Weights of a small image classifier: norm rmsnorm, 7800 steps.
Rows from block 4 of a small image classifier, named by matrix and row number. Rows with one number belong to one neuron. Each number is 200 + 40 x the weight over its row's rms, rounded and kept within 0 to 999. All counts start at 0.
After each neuron's rows are labels from the 100 images, of 14976, where the neuron reaches its highest value: "place" is the part of the image that holds the peak; "strongest on" is what is common among them. Only what is clearly more common there than usual is listed. The data: pen-drawn characters of a made-up script with 800 signs.
# fc1: MLP up (model.blocks.4.mlp.fc1.weight, 768x192), inputs 0-95
# fc2: MLP down (model.blocks.4.mlp.fc2.weight, 192x768, transposed), outputs 0-95

fc1.362,178,233,220,145,221,218,180,198,213,233,226,201,222,261,242,174,191,210,211,139,161,238,168,168,146,188,126,209,288,227,186,107,223,168,174,234,174,244,274,198,209,110,185,217,171,239,203,144,185,148,213,174,201,162,200,171,203,220,149,135,205,287,227,152,177,230,111,225,168,205,170,128,198,214,209,308,174,215,177,172,182,209,168,155,215,187,284,147,190,198,197,258,171,140,234,197
fc2.362,263,159,200,189,176,219,242,223,234,195,199,281,244,191,225,192,249,290,243,194,161,221,266,254,197,210,203,168,184,227,234,240,184,209,198,246,171,186,234,189,259,209,205,220,248,129,208,269,111,151,151,188,239,159,153,214,166,143,280,219,116,205,185,245,203,269,219,176,203,182,178,192,160,238,243,112,224,136,216,259,145,209,273,213,226,257,185,194,170,208,96,177,230,188,154,255
place: top centre
strongest on: thin pen

fc1.194,225,187,159,219,240,206,197,215,257,198,160,200,225,240,205,192,248,250,177,238,165,230,174,183,242,222,214,212,122,235,126,214,217,270,186,204,266,213,107,179,209,160,156,273,233,168,172,158,182,216,182,227,220,215,212,147,171,143,310,230,240,167,221,250,234,234,222,210,175,191,140,221,198,190,143,209,162,168,222,262,285,190,238,201,227,193,143,235,202,132,190,120,267,231,217,189
fc2.194,233,171,243,169,135,228,217,213,155,228,214,173,241,230,163,188,287,160,235,183,236,189,216,183,190,182,209,238,205,112,241,219,176,182,231,179,142,152,253,179,182,294,182,152,153,212,182,210,204,220,187,159,218,227,229,224,185,203,102,192,225,187,224,174,225,254,280,216,287,211,240,211,274,199,235,212,261,124,169,185,141,232,168,202,180,173,209,251,250,211,223,249,227,142,235,181
place: bottom left
strongest on: dark on light

fc1.267,187,243,268,231,229,283,218,189,147,202,138,179,215,171,225,246,310,185,184,167,214,171,220,249,258,237,174,208,195,137,240,215,205,147,142,188,239,187,195,234,158,220,187,288,194,218,220,207,247,124,210,190,293,210,218,182,198,216,190,222,144,272,236,246,173,215,163,212,231,189,216,204,176,169,152,191,266,225,184,170,148,265,163,254,191,158,188,235,204,221,85,173,206,229,214,235
fc2.267,148,164,215,178,205,225,208,209,228,138,248,190,177,219,218,191,165,251,186,172,131,225,193,106,178,219,277,179,200,189,217,185,159,207,223,286,159,240,183,242,275,226,136,240,216,168,169,133,156,192,170,161,192,181,194,198,178,227,211,219,242,133,180,142,137,271,252,307,187,214,263,198,223,238,144,259,144,216,167,220,189,119,217,192,179,185,191,254,205,186,206,205,169,162,203,255
place: bottom left
strongest on: dark on light

fc1.206,201,194,221,239,247,194,238,225,193,237,77,171,172,258,261,207,249,277,184,152,180,210,221,269,150,200,152,179,223,226,236,184,177,205,198,185,236,150,206,250,159,253,206,132,159,172,212,188,208,195,213,220,169,212,229,191,169,267,158,166,128,217,147,149,231,144,171,185,241,174,171,123,193,206,215,187,168,187,218,213,254,245,209,201,170,224,293,216,219,235,247,218,202,215,130,226
fc2.206,211,170,223,125,201,258,166,189,152,160,223,232,186,260,128,144,88,131,214,246,217,221,227,135,243,242,245,166,139,217,159,199,216,209,225,198,172,202,177,147,262,149,207,207,273,222,144,175,208,225,153,215,190,212,200,258,261,194,176,242,236,270,202,247,155,253,269,195,150,201,176,233,202,205,179,199,199,147,219,283,218,128,163,160,203,160,97,178,168,202,231,271,261,179,249,150
place: top centre
strongest on: thin pen

fc1.495,214,195,207,161,203,130,217,249,236,167,182,185,143,171,192,206,258,143,231,227,231,191,150,208,139,267,243,186,186,198,245,210,264,212,174,145,216,229,232,277,126,155,256,120,166,237,219,237,242,273,247,219,266,289,216,300,189,223,200,185,226,177,164,212,193,163,253,195,243,166,167,217,255,258,149,153,211,243,198,265,275,166,207,205,151,171,145,140,145,193,93,199,224,230,200,201
fc2.495,168,187,178,220,143,164,263,212,114,177,197,166,160,139,216,176,179,212,208,164,221,146,194,135,194,266,215,227,214,242,140,138,223,159,145,266,193,202,186,254,269,223,238,226,157,212,216,207,264,285,242,216,179,205,254,145,217,149,205,238,194,191,184,171,178,190,168,241,187,213,146,178,201,129,143,205,122,149,211,155,188,176,214,194,239,233,249,191,205,267,174,230,230,157,198,252
place: top right
strongest on: only straight strokes

fc1.262,112,119,186,194,229,244,217,204,274,206,153,205,189,216,166,154,184,128,212,239,229,187,154,145,246,213,139,163,245,180,269,249,163,225,227,224,193,213,160,162,233,201,226,166,234,225,191,241,182,217,146,163,195,188,185,196,197,244,196,172,314,250,216,250,227,119,198,199,237,207,146,118,147,177,125,175,210,192,129,212,247,195,218,188,251,229,232,198,200,190,165,216,192,135,231,130
fc2.262,229,175,192,192,235,231,271,247,110,134,221,205,189,189,170,233,225,210,174,262,218,206,183,271,88,159,229,196,164,150,199,264,138,218,128,196,202,202,185,220,177,227,222,169,178,259,231,192,252,171,217,194,179,189,184,220,210,156,203,271,238,188,195,108,149,293,132,152,220,167,253,249,225,234,140,244,191,173,240,208,178,114,166,178,167,156,169,136,187,189,218,203,237,217,197,214
place: centre
strongest on: dark on light; thin pen

fc1.559,267,207,247,169,255,230,263,170,209,208,221,218,206,207,158,193,124,178,169,224,200,248,156,244,219,181,245,194,234,150,229,142,216,199,256,201,196,290,198,161,252,195,123,186,188,263,174,221,245,179,202,246,176,199,100,285,200,275,254,155,235,210,186,158,212,238,221,237,206,199,227,185,163,217,215,221,217,181,181,261,203,191,290,206,232,158,197,160,247,254,128,235,206,217,233,192
fc2.559,170,246,205,168,210,173,218,246,132,245,118,145,227,200,152,162,223,225,251,198,214,116,141,183,192,198,125,223,149,286,177,284,228,240,143,168,213,183,180,234,267,239,205,166,231,170,240,205,169,201,230,140,180,206,288,167,182,144,154,206,225,180,263,303,184,232,180,169,185,231,165,281,246,226,225,268,133,162,201,163,303,253,153,149,211,155,189,215,199,154,235,174,203,187,132,166
place: top centre
strongest on: dark on light

fc1.133,257,169,217,224,203,182,181,232,161,275,243,178,235,204,222,184,189,208,214,148,256,160,194,174,207,193,190,235,215,222,171,223,151,235,139,263,165,195,280,250,244,199,190,176,211,157,233,272,227,199,153,234,223,253,213,174,119,150,241,154,93,250,115,240,227,207,208,216,221,131,159,234,189,244,194,202,160,210,237,211,172,218,180,159,188,189,249,196,208,249,161,209,172,261,176,191
fc2.133,246,234,198,169,271,197,202,174,249,217,126,240,176,196,181,130,205,256,248,290,186,286,172,199,186,216,194,196,153,155,202,177,212,118,196,109,249,133,227,159,222,169,210,224,124,175,168,136,253,147,156,221,219,255,149,190,251,151,207,196,122,150,210,263,142,198,175,219,180,270,198,163,225,203,205,197,226,234,173,280,176,178,202,233,198,145,143,146,219,227,215,154,170,174,194,147
place: bottom centre; bottom left
strongest on: dark on light

fc1.254,274,182,215,135,169,166,248,219,210,124,206,211,217,145,184,234,182,142,175,244,143,192,225,227,163,189,161,197,191,154,188,192,240,127,223,149,201,196,168,186,215,168,230,186,219,223,218,238,280,217,147,176,209,201,209,175,241,278,216,123,150,180,105,288,143,187,165,136,205,233,137,276,195,195,184,163,233,159,144,211,221,207,188,232,245,207,174,282,159,219,165,168,288,209,172,162
fc2.254,258,205,160,213,255,257,162,202,243,228,197,216,201,234,238,191,234,180,233,260,189,214,269,248,176,188,200,156,218,219,180,186,232,180,202,186,203,225,185,221,172,194,169,195,179,262,183,177,195,206,153,234,133,140,144,180,209,166,218,178,259,179,248,143,216,173,223,233,153,250,232,187,186,247,174,215,206,225,307,223,151,208,209,189,189,179,240,172,129,189,251,249,159,90,201,192
place: centre
strongest on: dark on light

fc1.720,286,217,244,175,256,243,275,188,207,158,217,289,216,180,185,156,174,193,174,182,204,110,168,252,195,160,143,228,167,225,141,211,253,203,206,201,229,201,193,267,94,203,178,162,136,169,248,174,142,177,219,170,131,208,157,138,183,239,140,208,206,227,184,245,151,220,162,245,195,175,174,187,152,163,268,214,195,212,194,190,165,216,112,248,200,157,190,242,202,211,219,209,98,238,167,154
fc2.720,232,266,188,194,194,186,175,235,186,215,258,171,268,262,144,249,198,232,245,164,233,219,169,139,165,233,268,229,189,179,272,192,138,200,249,240,234,206,190,152,203,187,229,179,243,72,203,187,166,240,216,187,223,217,264,221,212,117,203,255,188,190,232,243,208,232,200,165,187,162,205,179,259,276,182,119,137,226,200,190,234,234,209,151,225,229,240,150,131,186,202,203,216,150,162,215
place: middle right
strongest on: dark on light

fc1.640,153,198,180,192,234,232,213,247,241,178,201,183,225,163,220,183,131,132,261,138,178,235,185,203,179,254,253,151,165,191,240,297,188,156,168,213,267,169,173,210,183,210,191,202,216,271,237,281,197,224,159,188,266,196,237,269,263,215,256,208,228,243,195,188,213,210,217,194,245,147,166,256,167,167,155,228,231,172,175,189,114,177,235,172,174,147,169,187,165,171,158,152,202,196,143,201
fc2.640,184,146,220,194,206,240,232,151,195,191,194,155,220,182,195,154,193,248,159,239,211,165,191,186,284,254,184,200,311,238,181,160,175,185,147,217,200,200,253,211,220,194,218,217,212,176,182,141,169,146,179,194,140,263,245,236,205,223,151,295,198,228,176,204,199,218,265,154,184,214,179,94,107,237,152,196,196,211,212,244,261,247,188,242,195,199,275,151,177,250,217,311,224,213,191,197
place: top right
strongest on: dark on light

fc1.436,158,206,177,250,183,195,155,146,176,213,149,190,169,179,241,193,248,254,187,180,164,232,186,180,200,206,234,233,147,225,160,244,223,243,194,239,204,204,258,241,246,206,239,215,170,173,151,163,180,163,152,267,264,156,203,138,226,269,143,125,192,235,224,144,204,253,266,183,192,157,142,195,177,262,176,292,177,226,183,178,219,180,246,262,166,267,125,176,138,159,189,210,192,149,179,179
fc2.436,214,146,253,244,159,236,142,243,182,169,152,210,172,236,151,222,198,183,245,257,232,233,273,291,169,240,251,143,173,99,230,215,186,204,179,261,310,229,200,238,129,233,179,218,189,200,259,199,250,211,200,213,164,233,129,204,228,143,224,220,150,228,212,212,190,197,168,194,255,223,215,217,205,185,242,197,254,265,182,222,159,180,245,151,226,258,208,312,191,236,163,241,157,204,186,261
place: bottom centre; bottom right
strongest on: dark on light

fc1.696,215,213,209,202,235,195,91,208,187,174,179,157,220,128,195,179,228,213,217,217,163,190,203,282,182,227,166,219,235,145,313,215,233,169,125,241,178,231,240,182,164,196,216,247,196,114,212,133,260,193,217,237,145,181,169,279,258,243,207,139,230,228,178,194,178,168,240,224,189,217,139,248,292,205,218,236,123,232,230,168,189,240,193,199,119,215,224,233,200,235,159,146,193,230,206,147
fc2.696,241,233,218,223,189,179,274,213,170,161,225,248,147,234,237,164,188,184,243,162,265,159,290,146,187,118,187,180,134,250,189,238,241,208,232,228,246,228,162,120,191,274,188,187,154,194,166,216,175,211,210,188,205,274,208,155,151,264,112,245,199,167,203,179,242,170,200,152,233,152,204,173,219,263,227,162,218,151,181,205,201,179,194,265,245,188,163,174,213,222,207,213,161,193,147,213
place: top centre
strongest on: thick pen

fc1.692,217,204,215,221,196,215,164,169,233,210,162,223,177,235,138,200,160,121,161,214,210,190,180,199,200,183,165,177,154,184,225,148,237,300,273,163,254,186,258,220,210,196,211,157,256,207,161,256,252,209,236,154,213,206,260,184,220,181,208,171,160,73,262,168,174,249,146,177,210,241,181,224,195,240,191,158,196,210,186,229,250,250,257,226,176,200,201,192,248,242,108,179,127,185,252,210
fc2.692,174,204,240,215,200,158,218,218,134,146,252,229,226,177,232,275,300,284,238,187,170,211,234,230,215,224,181,244,207,151,171,241,194,137,130,228,169,231,198,184,260,216,193,204,114,229,171,220,168,245,133,220,146,245,180,225,176,160,241,212,162,240,181,239,187,164,228,254,187,169,169,219,204,151,157,272,301,206,241,242,187,205,181,192,213,202,196,204,110,169,284,225,255,253,230,197
place: top centre; top right
strongest on: thin pen

fc1.120,149,192,215,163,214,167,239,215,160,140,220,281,185,174,165,171,148,249,199,189,126,159,295,147,185,166,227,200,261,190,249,168,191,197,180,227,204,171,287,221,204,230,191,236,166,194,185,215,190,203,215,217,175,237,159,240,165,250,202,152,231,296,181,337,256,194,232,301,203,184,134,191,175,226,144,195,133,227,199,181,191,194,162,237,186,228,168,217,208,155,107,230,251,255,211,222
fc2.120,246,211,252,226,218,221,180,272,263,277,193,126,214,138,212,288,251,120,203,191,200,195,131,247,266,202,199,131,183,177,148,246,196,213,263,196,226,207,177,181,218,197,194,134,199,278,216,157,207,160,171,223,238,133,209,135,205,234,205,198,132,123,261,167,194,272,203,153,234,224,208,215,193,157,261,201,204,152,206,269,167,198,227,214,208,189,261,181,206,192,258,279,234,167,219,236
place: middle right
strongest on: dark on light

fc1.7,249,227,231,238,194,261,251,187,196,148,168,167,158,199,233,175,200,218,159,178,216,114,182,139,245,221,250,206,211,315,223,259,230,231,84,185,189,227,145,250,145,232,189,235,151,241,179,169,216,182,195,207,240,159,183,179,195,265,206,217,202,188,261,180,209,219,241,188,223,236,152,131,211,214,196,232,161,203,193,57,167,209,198,274,245,206,218,231,203,209,89,173,166,242,200,245
fc2.7,202,208,203,179,198,177,138,194,210,150,250,240,207,208,221,192,228,186,252,136,285,242,172,202,199,230,160,223,180,193,197,165,168,166,289,210,251,178,218,179,296,108,235,220,214,177,171,163,220,218,190,153,192,290,240,224,194,157,250,218,208,250,116,207,197,252,213,167,188,176,245,237,199,161,229,140,232,175,177,303,241,193,132,183,67,229,151,166,208,260,230,138,167,153,186,219
place: middle right; top right
strongest on: dark on light

fc1.347,219,200,244,179,225,183,178,189,143,221,160,146,259,228,254,239,206,209,152,166,213,195,279,169,205,185,149,150,194,257,174,220,258,230,262,191,212,185,170,124,177,203,243,228,196,232,182,240,198,234,238,178,209,169,252,204,174,149,143,150,220,184,214,157,267,160,218,161,150,142,198,157,190,205,144,154,234,121,134,209,256,181,210,186,213,235,208,191,100,242,228,191,204,271,249,212
fc2.347,156,241,145,239,220,165,228,237,188,193,229,258,183,160,199,147,144,151,171,262,152,286,161,198,192,205,247,217,203,158,184,205,187,138,157,214,188,198,206,201,231,164,127,198,204,148,188,208,208,189,187,239,196,279,144,199,201,197,177,202,206,220,164,218,139,177,162,185,239,127,156,182,238,211,231,201,188,187,214,151,195,179,233,196,217,133,171,263,305,140,183,233,203,183,229,152
place: bottom left; middle left
strongest on: dark on light

fc1.669,258,140,246,221,144,202,211,153,307,162,253,167,220,257,172,244,229,165,182,206,148,249,220,294,152,247,173,161,232,209,176,91,214,240,118,186,197,210,239,246,199,131,186,217,116,211,155,203,198,164,274,124,205,156,216,229,200,211,160,203,138,185,228,209,231,200,198,203,229,249,219,226,218,194,162,203,277,221,160,225,219,88,190,240,158,289,179,151,207,234,158,231,279,201,231,206
fc2.669,202,261,192,163,185,131,250,230,175,245,230,236,165,210,244,215,170,245,219,178,136,179,189,196,213,138,186,155,215,223,222,211,195,239,232,259,161,196,201,124,201,170,187,147,220,197,229,273,225,151,153,138,164,227,113,209,211,211,180,139,216,212,234,125,192,215,228,243,172,133,126,160,142,130,242,141,168,88,265,167,192,266,190,224,235,183,161,225,204,217,282,220,190,170,172,226
place: bottom centre
strongest on: dark on light

fc1.704,249,189,200,181,132,281,227,150,184,231,180,153,235,180,199,171,237,172,208,236,195,155,203,240,193,174,221,212,251,151,165,104,201,186,229,186,210,265,180,237,244,203,245,236,295,196,171,225,198,182,230,281,219,237,217,204,229,220,214,265,240,185,212,227,203,197,145,167,224,210,147,163,245,108,165,198,240,214,220,197,161,192,109,144,141,227,218,208,246,262,244,233,175,121,190,155
fc2.704,166,234,269,220,202,137,170,260,186,177,225,145,240,225,178,172,177,258,166,134,226,131,156,193,256,177,169,166,159,208,215,226,160,218,237,196,195,197,157,216,190,233,168,114,184,234,239,201,205,257,146,120,160,211,220,208,117,228,209,196,205,245,175,201,178,155,213,182,226,170,258,228,261,259,180,192,192,196,144,188,195,239,232,169,210,205,170,204,158,143,146,185,137,259,211,288
place: top right; top centre
strongest on: dark on light; four strokes

fc1.690,238,211,169,184,277,252,217,161,191,185,125,166,237,243,174,199,220,208,240,204,186,230,139,128,167,155,205,240,235,119,198,174,180,220,202,188,258,201,257,294,187,262,208,243,179,247,190,190,193,179,169,169,227,209,227,207,256,234,183,225,119,176,173,163,217,161,209,157,182,189,191,217,145,213,204,257,131,156,160,230,176,197,210,232,247,244,185,192,203,290,214,187,228,255,220,182
fc2.690,183,242,171,210,226,203,161,213,216,218,219,203,153,108,257,202,208,216,229,188,213,165,299,223,226,254,177,187,202,263,284,220,160,133,261,237,158,224,130,156,246,197,189,141,163,150,244,203,213,125,165,193,198,201,215,228,143,195,253,172,238,226,269,188,236,223,240,199,210,193,199,200,197,226,155,228,164,211,241,144,237,126,195,221,126,194,223,193,206,252,101,191,204,158,162,221
place: top centre
strongest on: dark on light

fc1.233,208,216,178,230,203,143,187,228,204,185,223,183,183,270,159,137,171,228,167,194,172,169,211,186,218,200,214,235,158,187,237,203,141,229,185,166,160,173,272,139,183,214,143,250,201,179,206,226,171,212,215,177,211,193,117,216,191,221,176,186,190,271,245,238,232,169,187,211,167,204,201,215,206,215,239,157,214,181,161,164,255,271,215,157,210,156,161,202,215,187,185,292,200,263,234,244
fc2.233,227,221,212,160,154,248,229,197,131,227,223,236,183,174,166,177,149,198,252,240,221,310,173,232,189,235,149,142,196,219,200,192,161,195,190,262,234,192,201,218,163,161,280,138,277,157,195,205,206,176,170,261,173,262,250,188,161,182,203,194,228,127,130,160,265,205,178,173,229,221,276,214,143,219,207,203,180,194,239,190,191,146,207,239,172,176,282,202,210,202,173,175,183,178,171,203
place: middle right
strongest on: dark on light

fc1.668,196,204,195,200,249,179,247,236,156,120,169,268,280,192,229,144,148,214,201,185,191,224,190,242,228,209,240,161,206,205,160,184,167,192,132,216,188,207,166,202,204,154,172,245,247,172,204,184,235,186,219,289,224,239,295,213,193,228,219,124,166,219,226,172,178,200,105,234,212,276,171,215,211,184,178,267,201,220,192,180,229,248,266,129,155,227,224,265,243,161,205,166,174,205,195,156
fc2.668,169,168,203,228,209,252,132,216,255,182,179,159,264,189,206,230,198,187,217,227,252,215,147,235,174,128,251,220,180,171,195,208,254,219,324,195,211,202,246,201,305,160,204,272,176,273,207,276,183,211,144,194,239,211,179,187,212,195,132,268,147,178,261,136,243,154,218,160,221,137,237,197,166,240,220,215,211,199,249,150,160,249,232,252,232,229,189,209,219,218,203,192,211,154,177,157
place: bottom centre
strongest on: dark on light; thin pen

fc1.630,140,177,247,217,233,278,199,167,167,202,176,146,154,269,218,165,195,169,162,189,200,181,175,185,205,216,152,148,215,203,180,151,189,207,215,181,134,78,189,107,152,225,213,164,188,273,302,292,164,218,198,181,147,270,288,173,252,170,235,208,197,261,194,155,200,230,265,184,300,204,193,157,208,204,176,155,234,244,187,254,199,252,186,291,130,207,197,173,229,168,154,264,144,132,176,218
fc2.630,183,181,207,187,213,162,198,229,172,276,229,137,144,124,218,119,192,155,226,215,201,206,171,210,308,176,226,210,178,190,149,235,172,130,245,206,158,221,183,240,269,150,279,264,201,155,184,149,211,199,205,218,214,162,288,250,162,169,233,288,156,189,234,109,207,229,143,176,141,198,204,216,225,211,180,168,151,149,212,171,219,198,220,164,126,177,210,251,159,266,252,175,217,223,197,162
place: top right
strongest on: dark on light

fc1.492,190,151,220,293,219,218,169,277,220,184,239,161,232,188,200,232,231,160,155,207,155,230,171,185,220,209,262,216,124,236,171,248,235,220,214,124,251,240,191,187,151,186,127,115,219,145,225,146,224,196,187,196,169,286,242,197,251,256,177,216,188,183,275,166,236,283,137,217,222,206,248,160,169,171,129,237,122,213,232,237,117,174,145,210,236,190,238,185,174,170,137,187,232,224,188,291
fc2.492,162,198,217,211,236,146,263,170,223,212,189,221,186,176,225,138,189,294,242,190,171,222,230,222,162,190,118,223,296,249,189,159,179,275,153,288,138,213,151,192,256,251,239,239,213,229,168,204,215,201,165,161,248,244,191,224,116,172,150,224,227,252,158,214,164,193,207,210,189,247,175,208,177,221,246,161,206,192,217,161,289,226,213,226,211,226,178,205,258,206,253,211,130,129,231,138
place: top centre
strongest on: thin pen

fc1.419,125,210,146,252,231,180,206,225,204,197,127,147,252,149,302,180,241,170,167,215,137,226,106,132,188,177,247,184,223,223,175,196,237,206,216,197,144,207,190,152,229,203,225,154,141,240,226,241,152,229,269,208,170,180,242,207,186,217,217,148,261,217,219,161,231,195,254,218,211,235,230,186,194,232,167,234,170,234,285,186,171,169,174,211,179,211,247,194,221,187,71,167,150,127,252,149
fc2.419,216,205,245,145,189,183,179,223,215,247,256,243,145,306,153,202,161,209,242,170,233,245,234,214,211,219,202,225,156,167,239,206,165,202,209,217,276,193,256,193,180,204,202,280,232,191,214,156,242,171,215,194,180,276,200,134,192,198,230,319,125,193,181,185,112,178,167,181,233,155,209,237,156,236,247,189,251,153,119,202,255,252,168,190,181,245,202,195,172,149,229,223,179,281,192,279
place: centre
strongest on: only straight strokes; one stroke

fc1.766,210,205,233,247,195,148,169,190,218,139,145,198,187,155,101,188,247,197,127,210,200,187,233,142,180,225,183,239,260,187,264,278,214,127,203,217,227,227,254,165,203,260,198,144,196,199,200,208,218,155,212,215,242,119,198,139,202,213,190,300,226,197,222,238,210,144,143,238,236,166,232,236,240,142,173,240,167,143,176,248,176,153,159,137,197,217,184,252,131,181,200,209,216,294,211,208
fc2.766,229,217,222,184,214,281,164,176,181,213,304,259,220,241,267,187,152,248,297,226,168,187,149,265,141,224,184,199,208,230,225,206,190,156,173,193,221,240,187,227,210,198,172,236,210,231,131,228,198,235,127,209,222,213,202,201,240,253,179,123,176,242,194,194,226,208,256,192,135,217,277,151,218,180,253,168,227,176,257,192,199,237,179,198,237,176,174,200,259,175,244,239,196,129,179,152
place: bottom left
strongest on: one stroke

fc1.183,230,231,186,267,225,222,195,237,128,213,180,170,287,203,237,147,251,136,212,181,229,201,206,126,145,208,228,165,219,169,153,232,122,211,176,217,165,190,255,198,131,186,172,185,267,277,158,205,239,269,162,205,235,168,261,145,200,273,175,221,181,221,223,192,163,192,121,181,266,180,184,218,208,191,145,234,215,172,277,236,203,223,150,138,267,247,187,242,193,186,202,161,270,185,224,201
fc2.183,196,182,192,178,228,183,183,208,262,181,180,197,103,212,171,217,137,209,161,181,197,157,167,223,162,194,240,255,145,232,254,176,237,130,261,191,190,217,209,261,284,189,217,182,162,156,190,148,154,190,180,220,222,297,203,270,127,127,249,243,224,138,220,190,224,122,249,153,139,225,183,182,199,214,205,197,180,232,143,155,162,222,226,174,172,223,194,135,205,255,189,222,118,216,119,205
place: top right
strongest on: four strokes

fc1.247,211,190,261,240,209,223,189,117,176,139,112,215,212,188,172,201,172,153,249,203,144,239,185,216,183,214,199,165,222,151,153,140,236,189,117,208,196,253,227,290,152,203,236,138,224,232,219,245,155,235,268,265,195,164,227,253,199,188,149,216,254,270,126,258,194,251,182,181,212,211,167,158,268,306,163,144,167,210,179,188,261,150,199,205,162,224,182,226,256,150,209,199,201,200,188,275
fc2.247,213,145,165,174,172,239,189,240,223,178,167,243,202,193,219,317,220,264,198,218,263,194,203,176,180,118,186,160,175,118,225,286,199,249,206,179,173,220,163,139,208,180,162,170,172,266,227,188,182,201,176,165,256,247,127,175,146,217,245,249,208,180,193,214,220,170,194,200,340,270,222,227,182,192,87,231,219,183,218,239,90,173,291,221,247,221,188,188,219,214,194,239,210,169,183,190
place: top right
strongest on: dark on light

fc1.243,162,182,175,180,198,195,226,239,182,161,237,238,153,192,207,177,219,229,215,241,233,193,185,187,274,200,246,99,163,191,207,186,161,218,279,148,164,247,225,169,282,190,195,237,200,231,188,239,215,183,142,236,221,131,253,154,223,141,243,147,173,182,184,196,158,217,181,207,174,184,94,200,171,129,217,213,184,120,275,206,272,187,119,296,178,231,228,186,201,155,158,202,221,197,213,250
fc2.243,188,197,200,222,233,216,188,185,160,258,244,152,179,240,223,256,224,201,234,271,206,201,201,212,115,247,184,269,186,199,201,178,246,198,179,191,172,193,147,191,188,208,210,153,124,254,181,213,140,185,150,238,175,205,117,188,191,210,195,185,154,160,236,159,217,214,187,153,194,207,173,186,201,206,226,174,218,328,195,162,148,166,193,127,307,203,182,159,186,156,243,277,178,212,170,133
place: bottom centre
strongest on: dark on light

fc1.165,220,235,203,255,235,151,234,167,246,163,184,204,160,252,124,197,139,208,205,260,155,243,123,174,218,215,145,143,260,234,185,210,167,193,192,184,113,228,211,228,168,175,202,233,178,171,176,246,146,220,185,166,185,171,190,217,221,173,189,168,216,199,196,220,219,217,103,201,142,182,214,209,171,226,222,256,222,124,251,227,204,195,149,261,187,142,173,139,197,175,219,146,148,179,171,219
fc2.165,199,182,186,169,225,250,260,213,196,171,182,186,255,123,235,275,264,217,217,202,255,212,317,189,202,228,148,162,124,177,121,192,237,179,131,213,262,242,213,138,233,235,180,249,204,238,208,241,202,204,176,298,218,294,186,173,167,148,201,219,161,227,234,182,194,169,211,193,214,217,197,179,198,211,224,153,179,280,165,146,234,176,223,148,203,223,163,225,155,267,168,244,224,186,194,201
place: top right; middle right
strongest on: dark on light